From a checkpoint of a small image classifier.
Model: arch convnext, moe expert_choice, patch size [2, 2], depths [4, 8, 4].
Training: batches of 384, held-out accuracy 100%.
Data: trained on rendered roads seen from a driver's seat, with toy cars, trees and houses, 72500 training examples.
Rows from block 9 of a small image classifier, named by matrix and row number. Rows with one number within an expert belong to one neuron, the router's apart. Each number is 128 + 24 x the weight over its row's rms, rounded and kept within 0 to 255. All counts start at 0.
After each expert's rows are labels from the 100 images, of 14848, where the router gives the expert most weight on average: "peak on" is the class under the peak. Only what is clearly more common there than usual is listed. The data: rendered roads seen from a driver's seat, with toy cars, trees and houses. In brackets: how many of the 100.
# router: router (model.blocks.9.mlp.router.weight, 8x128, trained with AdamW), inputs 0-127
# up: expert up (model.blocks.9.mlp.up, 8x64x128), inputs 0-127
# down: expert down (model.blocks.9.mlp.down, 8x128x64, transposed), outputs 0-127

# expert 3
router.3 [134 152 123 101 157 116  85  96 124 134 115 142 143 120 137 129 149 106 126 137 128 160 121 119 146 109 130 127 128 143 158  87 173 151 170 144 116 104 149  88 154 126 108 124  94 140 125 185 137 124 125 113 127 131 115 117 183 145 132 125 111 145 163 133 132 116 149 126 134 142 132  99 135  88 139 118 141 123 117 131 145 174 163 142  68 172  95 136  85 105 165 133 124 132 143 179 112 148 112 108 159 149 147 171 149 123 103 144 104  56 142 126 123 110 124 119 166 147 140 121  77 169 106 138 101 143  93 107]
up.0 [ 71 116  91 149 106 126 142 138  94 148 136 115 128 133 104 169 147 109 119  91 163 147 135 129 139 121 129 125 154  87 147 127 161 142  99 120  94 121 170 121 147 151 117 139 113 129 111 140 136 137  97 110 164 125 131 106 207 118 131 110 160 136 140  92 141 161 111 149 104 158 149 126 126 128  92 129 146  84  93 120 109 126 122 158 106 115 131 122 105 124 138 138 127  75  98 164 160 127 152 166 104 152 109 193 113 126 166 112 130 144 119 108 147 111 139 173 121 124 165  90 103 106 139  92 162 127 112 121]
down.0 [131 132 136 141 130 119  82 139 114 145 131 152 116 123 143 128 150 136 123  84 114 150 164 121 161 117 125 120  89 125 133 122 140 158 151 144 113 157 145 137 158 109 160 130 120 125  83  99 147 105 107 191 104 114 132 200 103 161 161 166 116 108 114 143 116 101 138 143  99 117 125 115  98  59 113  97 113 127 117 113 163 131  83 129  73 114 122 110 137 116 104 150  97  98 157 100 129 110 125 122 118 145 150 157 132 118 127 138 126 195 141  91  96 112 119 115 102 134  90 119 119 132  92 157 123 143 125 162]
up.1 [130 162  99  74 119 136 150 135  97 104  93 140  60 131  95 154 143 117  93 118 141  97 132 139 191 107 147 117 135  95 157 159 115 134 142 152 136 148 108 126 136 131 150 154 125 128 127 106 123 114 158 119 136 128 167 145 120 129 167 123 153 131 124 143 112 146 136 142 134 168 161  97 136 114 123 102 117  98 151  93 148 116 138 135 102 123 125 126 150 136 125  66 157 171 156 102 182 133 139 151  94 109 102  93 111 157 146 106 103 165 116 148 106 111 104 120 124 187  95 137 147 130 144 135 118 124  79 121]
down.1 [101  84 123 100 145 146 172 141 106 114  98 151 145 123 146 173 130 155 129 130  92 160 151 152 113 125  97 131 126 108 180  71 127  91 174  90 132 162 119 126 139  97 141 138 129 162 109 163  96 149 184 163 115 141 138 112 104 109 149 133 111 136 115 122 156 127 152 108 171 158  94 141 119 117 117 156  81 119 117 111 104 118 131 118 138 121  94  80  94 157 130 165 141 127 119 131 157 159  87 113 145 160 143 135 108 131 110 151 150 134 140 153  82 131 149 130 109 135 125 120 120 147 117 102 163 118 153 150]
up.2 [102 102 149 148  76 107 151 125 133 124 101 104 100 101 155 103 121 149 133 124  96 128 130 122 124 109 182 125 143 146 153 116 102 162 138  91 111 119  75 149 130 156 134 112 156 121 138 156 138  61 132  96 104  77 158 152 128 113 140 165 132 163 182 124 123 113 123 110 121 111 102 124 115 152 110 142 144 125 138  97  58 119 163 148 120 105 143 136 128 125 144 167 143 116 171 152 110  95 119 130 124 130 123  92 139 154 138 181 126 110 105 153 129 122 148 152 115  98  90 142 155 147 161 100 137 156 132 135]
down.2 [131 145 140 134 147 122 133 102 110 118 110 120 132 164 131  78 129 123 132  88 140 153 114 138 167  94 146 136 128 149 109 139 181 121 144 126 140 160 122  74  89 104 147  89 114  92 128 164 170 156 100 109 100 158  89 106  85 102 171 107 157 119 124 116 159  77 145 135 144 109  88 124 114 136 112 155 144 128 145 120 153  99 170 104 171 139 135 145 141 126 157 147 136 119 109 133  89 101 102 113 103 180 117 113 145 146 101 147 108 169 133 138 125 137 130 145 149 126 155 175 109 136 163 158 116 112 114 113]
peak on: road (83)

# expert 7
router.7 [112  79 115 109 112 178 124 161 110 138 117 145 138 155  97 124 107 158 157 102 104 162 111 106  99 125 101  94 112 105 112 130 139 156  95 119 135 135 142 130 127 122 109 116 146 145 141  79 126 136 143 136 125 156 140  91  73 141 172 105 113 133 117 126 159 112 109 109 118 149 118 143 123 177 119 131 131 142  94 143 126 144 111 128 157  99 180 163 119 182 116 143 183 122 134 119 133 107 109 166  85 133 112 130 130  88 148 133 137 136 115 113 112 112 135 144  84  94  95  83 145  82 162 111 167 139 110 152]
up.0 [104 121 148 160 119 130  76 116 152 145 166 117 114 156 113 137 118 139 153 109  79 117 146 107 171 191 143 109 125 119 158 174 125 163 112  87 110 185 140 135 112 102 153 166  96 137 121 132  57 135 160 123 142 128 144 140 102 174 140 162 135 133 134  80  98 109 144  86 119 122 133 139 137 129 118 123 103 130 112 114 166 108 148  74 111 130 144 138 159 142 118 110 179 123  62 140 105 103 123 131 130 114 132 108 124 123 154 119 143 135 107 145 110 112 121 140 160 122  98 119 133 134 110 123 137 150 121 140]
down.0 [102 108 118 129 145  95  96 123 162 117 168 150 156 111 117 149 123 144 146 151 127  82 124 117 110 122 100 116 148 144 120 101 132 146  94  78 159 129 166 144 146 162 108 181  76 113  99 135 127 153 121 118 115 127 166 137 104 106 133 169 120 119  54 131 146 128 124 107 138 109  82 139 122 115 125 150 124 150 124 100 137 125 131 169 132 130 187 120 119 137 154 119 122 107 139 131 117 131 145 143 163 129 128 137 150 164 163 127 102 162 168  72 127 122 107 179  92 120 129 128  87 149 156 142 122 146  98 109]
up.1 [130 134 113 159 127 156 135 121 133 110 176 168  75 177 133 135 112 112 118 125 152 113 127 135 141 162 149 123  41 124 154 139 131 140  87 119 107 133 106 103 132 118 158 121 129 164 115 138 113  97 123 169 149 138 154 126  66 123 152  99 113 132 101 158 122 133  98  97 151 135 110 138 130 154 114 128 133 166 115 121  64 108 121 125 149 107  82 129 141 132 149  95  73 142 132 133 134 111 150 167 147 130 116 160 140 152  91 160 155 102 112 138 150  93 131 119 119 149 136 109 138 134 122 161 125 169 145 111]
down.1 [158 109 128 113 135 133 141 132  90 149 130 166 152 115 152  95 115 148 117 159 123 116 107 169 147 122 129 159 156 118 119 144 130 151 115 116 151  90 146 131 138 144 170 119 115 139 170 119 164 145 131 126  96 119 143 176 118 104 118 123 136 108 107 100 108 121 109 137 141 155 128  88 143 138 166 103  97 108 146 142  76 148 107  99  80 128 152 173 122 137 166 140 176  98  81  94 155  89 114 143 153 123 115 118 131  81 120 100 120 134 155  95 111 117 140  74 157 133  89 130 143 136  93  98 174 125 128 141]
up.2 [107 105 116 141 102 101 156 124  94 127 125 112 111 102 126 148 120 139 110 145 110 130 109 136 114 123 121 175 148 101 139 111 121 138 133 154 125 203 141 130 147 113 151  99 108 154 101 139 141 133 128 108 161 118 145 112 152 174 102 124 120 122 136  92 138 121 117 143 140 152 161 160 156 112 119 136 135  78 157  90  86 122 118 108 131 103 121 125 169 185 113 101  90 109  83 114 144 122 144 141 175 139 128 140 138 148 129 139 101  95 117 107 111 145 165  85 175 118  93 190 151 122 106 136 101 119 156 174]
down.2 [162 158 133 166 131 119 145 137 120 168  93 104 138 135 138  72 179 126 165  82 109 154 140 142 127 139  90 171 130 101 116 108 155 169 131 158 118 122 135 141 105 157 104  88 103 149  88 135 142 139 153  57 145 164 140 138 155 138 148 108  83 137 110 151 140 131 139 115 119 113 149 129 123 132 141 143 142 133 101 129 145 122 162 131 115 116 134 174  89 140 132 131  74 128 121 115 145 120 104  86 136 109 158 114 123 107  91 153 164 100 112 138 140 147 114 153 121 101 127 116 142 116 161 147  82 108 110 160]
peak on: truck (33)

# expert 0
router.0 [123 112 118 150 114 154 118 139 135 120  95  91 114 128 124 127 181 161 122 131 111 140 143 104 148  91  98 152 153 123 139 108 147  66 120 109 145 144 145 146  97 134  73 116 115 106 158 113 128  95 102  99 157 164 130 150 113 148 116 137 180 120 144 119 149 131 132 123 143 109 108 134  91 148 163  98 131 112 134  51 123 131 132 107 126 137 160 131 124 150 134  95 120 127 152 128 161 153 110 106 131  87 155 117 125 114 127 103 191 134 130 129 173 149 150 119  86 131 127 149 153 143 177  82 160 165 119 126]
up.0 [136 128  94 127 132 118 136 120 130 124 158 123  75 120 190 140 140 155 135 169  99 136 118 153 171 175 138  95 110 116 143 117 109 140 122 157  91 120 156 103 146 121 105 164  79  79 135 144 153 158 188  93 127 131 166 160  87 183 141 112 151 122 114 103 128 143 134 130 124 133 126 145 155 121 131  84 148 122 125 169 140 112  85 106 100 110 114 146 111 128 124  99 123 143 101 116 104 130 128 129 122 161 128 135 123 113 129  90  92 126 134 132 163 112 144  73 164 102 142 132  99 155 126 141 120 168 120 130]
down.0 [126 138 133 195 115 157 132 165 166 167 140 145 111 118 161 113 102 140 160 119 129 110 114 109 126 170 127 138 139 100 121 109 136 113 165 120 105 137  97 113 139 157 139 167 143 111 140 101 114 103 131  84 141  73 161 148 143 102 149  95  97 148  98 109 136 143 126 137 145  98 130 127 103 154 115 174 160 156 118 108 153 126  76 125 127 112 121 144 139 154 143 151 136 127 146 116 118 107 140 110 128 146 133 140  90 107 125  82 153  91 178 148 143  91 153 165 142 125 100  94 102 101 128 131 137 183  92 108]
up.1 [100 114 107 134  95 133 129 147 108 140 145 125  95 135 147 116 114 118 106 116  90 141 138 101  80 174 119  93 107 158 161 147 152 147  95 142  70 144 128 117 143 113 109 131 157 135 141 137  75 136 166 133 200 108 161 106 153 112 112 128 142 123 155 159 132 120 134 140  92 151 133 150 137 136 142  81 132 141 137 126 135 141 116 113  95 137  96 140 159  75 116 163  86 121 147 142  96 131  83 121 125 180 119 121 155 133 164 135 126  96 139 176 149 132 117  92 145 125 132 141 102 152 118  94 133 109 129 164]
down.1 [156 144 106  96 148 170 140 140 120 153 124 122 135 160 146  99 124 144 126  82 125 120  93 131 115 115 136 122 136 152 160 113 131 134 187 163  43 120 114 141 142 153 153 127 143 114 168 121  97 178 149 134  98 139 132 142 121 144 121 101 123 128 152 112 131 157 134 168 133 143 125 144  87 135 121 120  66 162 166 150 136 130 127 179  91 130 132 126 100  92 164 157 142 145 116 142 123 143 156 125 104 126 144 129  92 113  89 143 121 148 135 141 100 172 136 163 149 174  99 154 146 134 123 135 108 133 147 100]
up.2 [137 130 116 144 107 130 126 121 128 110  95 128 118 112 129  71 134 139 174 148 160 147 137 167 112 152 114 141 129 141 150 123 102 123 129  93 100 133  91 133 158 182 136 104 150 138 149 119 144 104 144 140 135 158 142 104 124  93 184 174  99 130 117  83  98 109 135 123  89 178 130 121 148 112 114 138 108 126 141 154 146 158 143 146 106 158 158 152 127  65 171 155 155  92 106 121 134 118 137 126 104 105  96 132 125 165 129 135 102  96 113 150 122 119 108  78 138 125 103 144 126 171  84 140 133 116 100  87]
down.2 [166 158 160 127 106 133 163 129 145 157 135 135 120 119 129 130 107  95 150 136 110 120 137 113 134 138 119 138 141 140 120  90 107 173 113 127  66 158 174 147 121 100 121 122 125 137 138 114  99 179 129 157 130  89 150 121 127 115 102 185 194  92 102 117 120 158 117 163 103 114  99 143 136 141  85 105 133  94 109 110 167 118 137 118 124 123 117 179 148  93 149 127 132 132 133 181 137 113 146 134 149 112 129 125  78 123 105  81 127 135 102  89 175 134 114 116 145 140 128 106 155  93 151 111 133 107 137 151]
peak on: verge (58)

# expert 6
router.6 [ 88 123 139 128  96 115 115 116 131 110 172 138 136 132 128 132 118 145 158 131 105 121 126  54  96 207 139 122 130 136 115 131 123 142 147  92 105 155  99 109 162 125 141 137  97  88 113 110 101 146 189 115 104 155 129  93 102 157 104 115 102 129 134 144 139  96 138  62 163 106 113 124 139 128 137 140 136 149 104 209 100 126 147 101 157 109 168 108 110 131 112 150 152 118 126 103 128 144 119 154  96 124 105 125 125 128 130 135 156 134 129  78 138 144 123 123 120 109 122 136 160 161 120 111 136 134 125  98]
up.16 [115 114 132 155 141 124 109 133  77 127 106 100 154 145 189 114 130 112 159 131  96  60 102 153 130 109 112 124 122 119  97 130 108 140 185 154 137 123 113 117 153 142 144  98 134 151 151 137 207  58 147 146 141 134 102 122 139  68 128 105  77 136 104 134 141 116 149 140 133 141 120  92 152 117 118 125 117 110 154 121 120 108  79 151 142 155 122 185 131 129 129 126 105 105 138 137 141 136  99 102 120 124 115 126 138 143 122 120 147 101 150 122 152 156 108 182 127 104 141 141 139 132 115 128  96 133 150 149]
down.16 [134 130  93 136 142 152 136 115 147 106 148 158 161 136 140 129 138 109 121 129 112 146  59 136 143 138 149  86 149 100 159 170 107 167 113 154 124 128 107 115 147 104 124  99 158  89 118 140 111 143 118 124 147 116 160 148 141 104  66 125  98 121 197 151 122 155 105 167 103 107  82 129 128  99 166 125 122 103 136 113 140 160 151 148 124 124 116  73 148 172 110 129 130 127 145 146 145 128 111  99 119 123  94 107  93 135 150 153 135  84 147  97 125  88 137  79  95 136 139 146 138 108 129  99 130 108 115 135]
up.17 [146 134 163 150 114 125 106 112  83 132  67 136 131 150 102 149 155 138 143 155 157  84 161 150 163 134 152 118 103 126 151 147 158 102 135 103  99 145 141 131 128 123 182 136 110 138 126 144 158 148 159 112 133 184 104 114  49 128  96 120  95 126 106 144 122  98 138  92 143 135 112 129 120 118 126 148 167 149 149  90 134 156 135 124 128 127 141 125 116 125 101 131 102 151 141 124 119  81 109 164 136 173 102  98 121 107 122  92 124  91 129  85 151 124 165 115 131 112 139 127 127 128 142  93 143 179 103 148]
down.17 [158 170  94 128  86 114  96 100 103 131 104 131 163 125 166 128 106 133 158  73  95 133  93 128 130 160 119 102 188 100 113 140 147 204 121 151 127 150 142 140 151 126 165 147 136 122 135 120 131 111 125 119 121 175 154 173 126 103 149 121 108 123 127 135 122 107 138  94 150 129 126 125 138 131 128 127 121 134 113 127 141 104 169 140 104 121 161 125 132 115 134 180 145 136 148 150 138 140 127 196 118 125 147 140 168  94 105  88 106 135 162 114 116 145 119  97 151 135  89  96 114  80 120 141 131  95 114 121]
up.18 [107  85 116 121 178 115 129 151 125 127  99 112 146 110 100 114 158 139 116 110 140 118 132  96 106 123 118  84 133 127 171 125 147 112 164 158 110 122  83 115 114 125 119  98 148 111 145 132 144 130 100 151 147 121 147 127 137 152  67 123 127 154 105 124 109 158 124 125 143 128 135 117 121 109 147  84 165 171 196 113 117 175 149 131 142 118 155 109 141 149 132  86 135 131 103 145 161 121  86 120 134 136  95 130 150 123 168 113  95 131 182 128 159 136 104 138 133 110 181 116 180 133  75  95 123 114 145 135]
down.18 [134 155 136 102 127 177 154  98 144 134 179 142  81 185 114 155 125 100 128 134 147 140 160 103 148 132 142 143 156 135 101 121  86 130 100 123 106 155 143 162 126 115 148  88 177 126 149 148 150 118  81 164 133 117 132 113 138 147  95 116 141 112 101 160 136 134 154 140 148 112 151 111 123  81 151 133 130 154 134 131 133 125 130 127 166 146 107 102 140 123 112 121 148 107 124  78 137 214 149 146 116 133 133 133 163 141 140 150 146 136 153 122 126 145  95 123 159 182  96 130 133 112 125  82 107 106 127 152]
peak on: truck (72)

# expert 5
router.5 [114 118 125 124 154 134 200 169 114 142 114 130 113 102 134 168 137 102 100 132 145 161 138 169 146 126 133 160 139 165 116 155 117 124 161 146 115 114 102 105 151 142 127 127 114 107  94 146 128 130 126 128 134  94 148 150 143  71 128 130 122 136 152 118 120 175 147 180 127 144 127 141 118  91 110 125  91 108 131 115 126 139 128 170 130 111  71 153 159 111 143 139  59 115  97 116 132 102 155 125 137 122 112  86 138 164 175 131 110 133 107 129 107  96 138 125 177 129 132 127  88 153  96 138 103  90 165 120]
up.16 [132 127  97 190 149 133 146 134 123 155 117 110 122 120 118 155 136 137 129 137 112 141 138 126 167 125  71 137 132 129  41 131 103 133 103 108 127 139  82 127 147 146 137 135 132 144 124 131 154  95 147 141 130 122 103 165 155  97 139 117 123  74 165 112 120 136 126 175 150 124 115 154 132 109 114 144 118 168 141 132 152 134 146 132 114 144 117 126 116 138 117 141  97 115 146 115 144 144 150 130 134  82  54 148 107  76 155 123 124 159 173 136 134  62 139 129 144 136 136 157 105 116 114 126  86  97 152 155]
down.16 [124 112 144 133  94 171  85 143 137 148 146 114 126 138 105 135 136 148 149 130 138 109 152 173 112 120  68 133 152 154 132  96 133 114 131 146 123 165 189 105 168 128 116 134 117 152 116 139 140 136 144 109 117 170 140 130 121 145 112 148 130 146 113 150 135 117 147 127 100 122 126 123 141 130 187  99  82 116 168 154 126 115 116 183  89 131 109 129  93  93 123 127 149 114 152 123  99 100 176 134 131 106 165 184 132 120 147 112 111 110 138 100 172 118 128  86 126  99 136 126 130  83 115 173 161 153  97 117]
up.17 [119 107 175  87 142 126 134  90 154 130 129 122 127 122 153 102 149 126 139 147 133 117 124 130 131 105  99 133  95 109 116 121 122 141 126  99 167  78 151 146 106 151 134 122 147 146 115  74 144 156 115  97 142 108 163 125 161 129 173  97 118 173 158 154 112 144 105 118 160 159 124 111 102 158 113 161 109 126 154 135 147 123 114 106 134 155 135 103 146 143 127 103 134 173 116  96 146 115 146 116 126  65 155 125 115  93 119 122 168 152 174 149  99 139 140 114 128 151 100 132 109 127 141 155 172 111  66  79]
down.17 [159 123 159 158 131 108 100 135 135 115 139 138  94 116 141 124 117 126 114 148  95 106  98 146 120 129 124 124 135 149 166 135 124 126 102 114  77 110 113 130 127 155 143 109 134 112 142 107 143 139 101 162 103  99 122 137 180 109 163 130 126 122 145 111 116 123 125 132 118 129 118 180 101 178 120  96 153 105  96 167 132 139 162 118 134 116  98 131 124 151  95  91 129 143  84 136 181 110 108  99 168 142 124 174 120 136 122 116 133 135 125 174  77 157 196 105 145  98 137 119  90  95  84 121  99 116 114 169]
up.18 [112 104 107  98 144 143 129 157 126 154  98 120 127 124 123 136 127 143 107 129 131 116 115 132 168 159 117 118 170 142 188 183 144  91  94  94 132 108 111 107 147 121 147  73 145 109 140 154  91 131 113 157 107 138 111 174 201 113 170 125 107 154 146 127 150 142 103 140 135 126 118 125  85 117 102 129  79 135 124 134 128 136 131 151 124 148 136 112 136 150 119 128  99 113  98 137 126  88 156 107 118 109 114 110 130 161 152 111  93 174  68 107 155 124 153 148 116 135 132  82 137 135 152 130 118 106 173 144]
down.18 [133 125 120 109 143 171 129 142  71 135 143  74 139 106 154 127 122 105 119  80  95 171 129 134 134 137 123 117 132  82 144 137 128 131 160 135 177  96 184  94 153 132 163 149 120 142 144 176 140 150 129 141 168 114 115 128 150 101 136 104 122 125 104 151 123  79 156 147 126 129 115 150 143 111 132 115 169 107 150 141 110 119 142  98 118 131 111 111 161 103 124  95 123 106  97 149 127 101 106 157 111 144 105  57 118 106 101 119 148 123 148 130 123 123 179 108 122 117 147 134 116 129  99 131 120  92 191 138]
peak on: road (100)

# expert 1
router.1 [160 157 138 154 104 126  82 137 141 114 128 123 148 166 116 146 104  88 110 122 138 164 137 178 143 116 158  84 105 149 131 109 163 135 127 116 172  85 168 148 108 107  85 117 121 123  68 169 140 129 115 115 132 122 142 134 126 141 136 158 131 119 104 163 102 133 106 130 118 117 133 137 127 124 174 115 110 122 119  92 137 134 124  85 176  94 157 129 137 143 111 101 155 122 137 161 104  67  82  90 131 143 200 131 141 120 110 126 149 125 154 144 131 144 139 128 124 164 152 128 105 129 109 152 102 129 134 155]
up.16 [127 124 139 101 131 123 153 137  74 128  82 133 158 140 131 121 142 104 135 118 129  99 119 127 115 114 134 126  94 131 148 131 112 161 133 175 132  89 103 118 139 119 141 113  66 164 124 118 163  84 163  89  96 126 151 186 137 169 117 144 126  78 178 135 126 142  91 136 128 122 127 109  99 146 148 169 147 146 127 139 141 136 127 105 151 123 100 110 122 110 115 190 130 140 109 115 163 118  88 108 164 133 131  84 107 155 120 143 105 142  97 146 169  82 166 115 156 141 125 137 138 134 142 109 106 136 154 114]
down.16 [143 154 131  94 179 133 129 132 170 147 137 111 121 131 131 161 131 113 105 110 109  82 126  99 155 128 174  69 132 164 170  98 118  98  96 132  81 142 143 151 126 143 138 148 101 115 158 148 141 138 171 150 119 159 137 147 124 123 136 136  90 124 145 115 158 133 159  91 134 118 138 137  86 176 153 128 118 122 141  87  79 123 152 118 110 169 114 120 158 162 114  91 162 127 146  85  99 120 157  94 121 159 147 137 125 129 145 117 133 148 163 130 117 123 111 103 125 134 118  89 139 146  99 100 138 149 105 168]
up.17 [118 130  95 136 173 147  41 117 139 135 126 116 134 100 140 127 153 125 131 124 147 111 119 170 120 111 135 155 183 130 125 101 145 128 163 159  87 123  94 104 115 177 135  92 115 112 168 110 122 142 151 125 142 153 145 108 127 161  86 122 157 152 106 136 151 108  98 102 102 130 150 123 141 158 145  94  94 128 138 136 130  91 127 139  73 124 117  93 117 134 102 108 177 120 115 104 107 159 110 157 167 142 123 151 129 123 157 161 151  97 131 129 123 132 129 119  86  84 103 149 128 160 136 130 157 107 150 124]
down.17 [117 168 141 143 171 103 139 125 127 124 144 142  79 107 154 134 123 163  84 156  98 136 143 137 144 159  57  86 127 127 101 123  95 140 147  98 184 154 155 129 160 148 108 139 107 103 118 117 119  88 122  87 109  87 139 105 113 138 153 112 156 154 130  82 117 145 107 102 164  97 160  89 129 121 154 133 151 132 147 136 141 127 121 109 167 169 102 115  95 114 101 121 112 133 145 110  93  98 124 107  94 134 138 138 144 127 161 115 156 133 103 149 151 139 129 147 156 129 113 132 113  93 177 115 105 126 145 133]
up.18 [134 118 109 163 101 111 147 143 109 115 135 126  92  98 155 131 143 121 139 151 122 115 130 144  59 130 102 108 106 125 172 130 128 143 122  75 145 154 158 118 143 174 172 122 124 139 144 129 160 156 176 149 131 181 118 112 109  96  98  99 117  77 139 114 157  93 150 100 118 143  75 113 116 124 152 159 137 133  90  65 149 111 107 147 113 145 128 137 162 107 135 133 138 116 167 143 115 102 135 152 102  99  75 146 102 127 126 161 150 114  96 126 136 133 162 104 158 131 121 126 133 144 142 151 150 125 131 130]
down.18 [137 120 162  97 122 173  87 169 128 155 185 108  94  85 187 125 124 149 123 163 163 145 164 157 129 132 117 152 107 121 119 114 126 136 126 123 128  98 118 122  90 106 124 160 170 127 103 109 132 111 136 134 128 137 143 123 158 143 120 145 122 171 171 131 124 166  95  92 143 104 100  94 160 143 108 119 148 136 109 122  95  89 113 145 115 120 169  99 126 109  82 121 116 142 148 101 125  96 141 131 107 134 133 111 124 141 114 165  78 121 128 110 110 143 146 147 164 144  78 131 112  87 119 123 108  84 116 137]
peak on: road (93)

# expert 2
router.2 [130 135 127 110 120 123 123 110 145 145 139 138 148 144 116 133 157 103  95 126 155  48 126 156 158 115 171 147 120 118 143 106 126 133 105 160 122  77 144 154 124 146 116 136 159 156 123 158 159 119 136 137 127 106 109 159 103 131 124 103 145  92 133 114 130 119 100 136 108 109 117  44 167 138 178 138 135 103 160 105 157  61 121 106 135 131 147  84 112 138 125 152 162 150 116 169 131 124 164 112 126 157 165 148 118 115  68 112 138 136 147 140 117 154 147 139 156 126 159 128  94 131 123 132 105 149 132 124]
up.0 [125 106 159  96 172 133 147 129 125 117 137 110 112 142 127 148 101 127 120 129 134 141 141 147 134 148 145  90 186 125 103 108 167 145 119 111 118 138 164 128 114 111 149 120  83 112 134 120 139 114  58 126 112 137 121 101 141 105 151 133 116 175 168 129 153 143 103 126 130 102 131 118  93 139 173 111 128 170 182 142 167 155 128 129  84 169 114  84 167 145 101 146 121 117 109 140 106 134  91 153 149 136 133 125  81 101 106 119 107 101 137 171 142 114 148 149 141  95 156 109 170 107 144 128 112 102 140  87]
down.0 [173 139 153 124 141 105 157 161 131 136 133 128 108 171 103  90 110  88 114 127 158 123 114 166 135 131 156 135  90 156 105 154  64 133 106 149 160 116 103 124 129 115 123  92  94 139 117  63 135 158 123 115 136 154 101  84  78 116 100 165 101 133 144 111 150 155  69  87 126 152 120 145 127 130 131 114 114  83 140 114 144 103 152 101 111 117 110 104  93 118 184 164 137 124 114 133 153 133 140  85 134 132 129 130 114  86 116 134 116 133 132  84 131 135 118 105 116 119 161 144 146 118 121 140 122 118 145 109]
up.1 [143 162 128 162 107 106 128 124 136 122 130 104 125 109  71  93 136 110 116 122 105 149 179 109 180 180 151 102 130 124 163 138 134 174  92 128 114  94 114 123 123 138 142 144 125 124 133 133 113 155 123 127 126 109 109 136 127 116 109 122 130 126  79 124  94 171 160 117 130 123 173 128 157 133 151 131 137 113 108  68 131 148 112 114 114 133 178 168 139 155 129 114 116 136  85 138 164  81 122 100 106 171 119 134 134 166 135 122 148 167 102 108 163 131 131 131  97 150 150 120 145 136  74 137 109 105  76 135]
down.1 [135 128  96 120  98 135 123 116 100 151 168 142 135 162 144 159 129 158 148  95 104 143 178 157 130 123 160 133 110 151 152 160 104 108 108 154  99 143 140 130 114 108 131 157 162  85 137 139 110 131  78 155 162 108 160 113 111 124 169 157 109 111 159 153 154 157 157 184 135 130  89 130 124 153 131 144 152 105 103  74  75 106 166 152 130 147 124 136 152 145 127 164 144 157 126 134  75 153 105 135 109 104 126 133 117 125 152 128 121 118 149 123 163 150 119 115 151  90 139 151 118 153 153 151 168 150 134 123]
up.2 [153 157  77 114 141 138 152 107 119 103  96 141 164 104 105 125 113 107 110 138 150 109 154 141 161 142 113 130 131 134 149 126 136 201 136 124 132  44 110 112 102 147 145 169 140 113 167 137 121 147 113 128  99 137 134 137 117  89 136  83 129 140 108 127  94  83 153 133 122 107 140 114 104 143 115 157 155 123 128 142  93 155  98 110 175  97 149 164  98  97 138 117 142 155 117 109 117 132 159 120 143 138 143 117 167  86 108 109 120  99  92  90 146 116 138 140 146 141 114 122 112 163 121 152 172 152 151 123]
down.2 [144 150 109 143 114  88 151 113  78 119 134 141 113 100 121 155  90 130 125  95 120 109 123 104  95 141 121 116 139 148  77 133 141 113 163 133 114  63 131 189 121 113 111 145 130 132  73 143  88 117 113 110 157 129 102 122 190 138 102  99 165  90 109 125 121 122 164 142 185 117 143 121 127 158 126 119 131 143 108  94 145 143 118  96  96  92 133 114  96 124 167 129 139 119  90 120 137 126 116 106 130  83 167 124 126 123 141  98 182 161 133 133 136 144 127 143  88 103 106 130 113 132 118 128 153 120 115 149]
peak on: road (62); verge (38)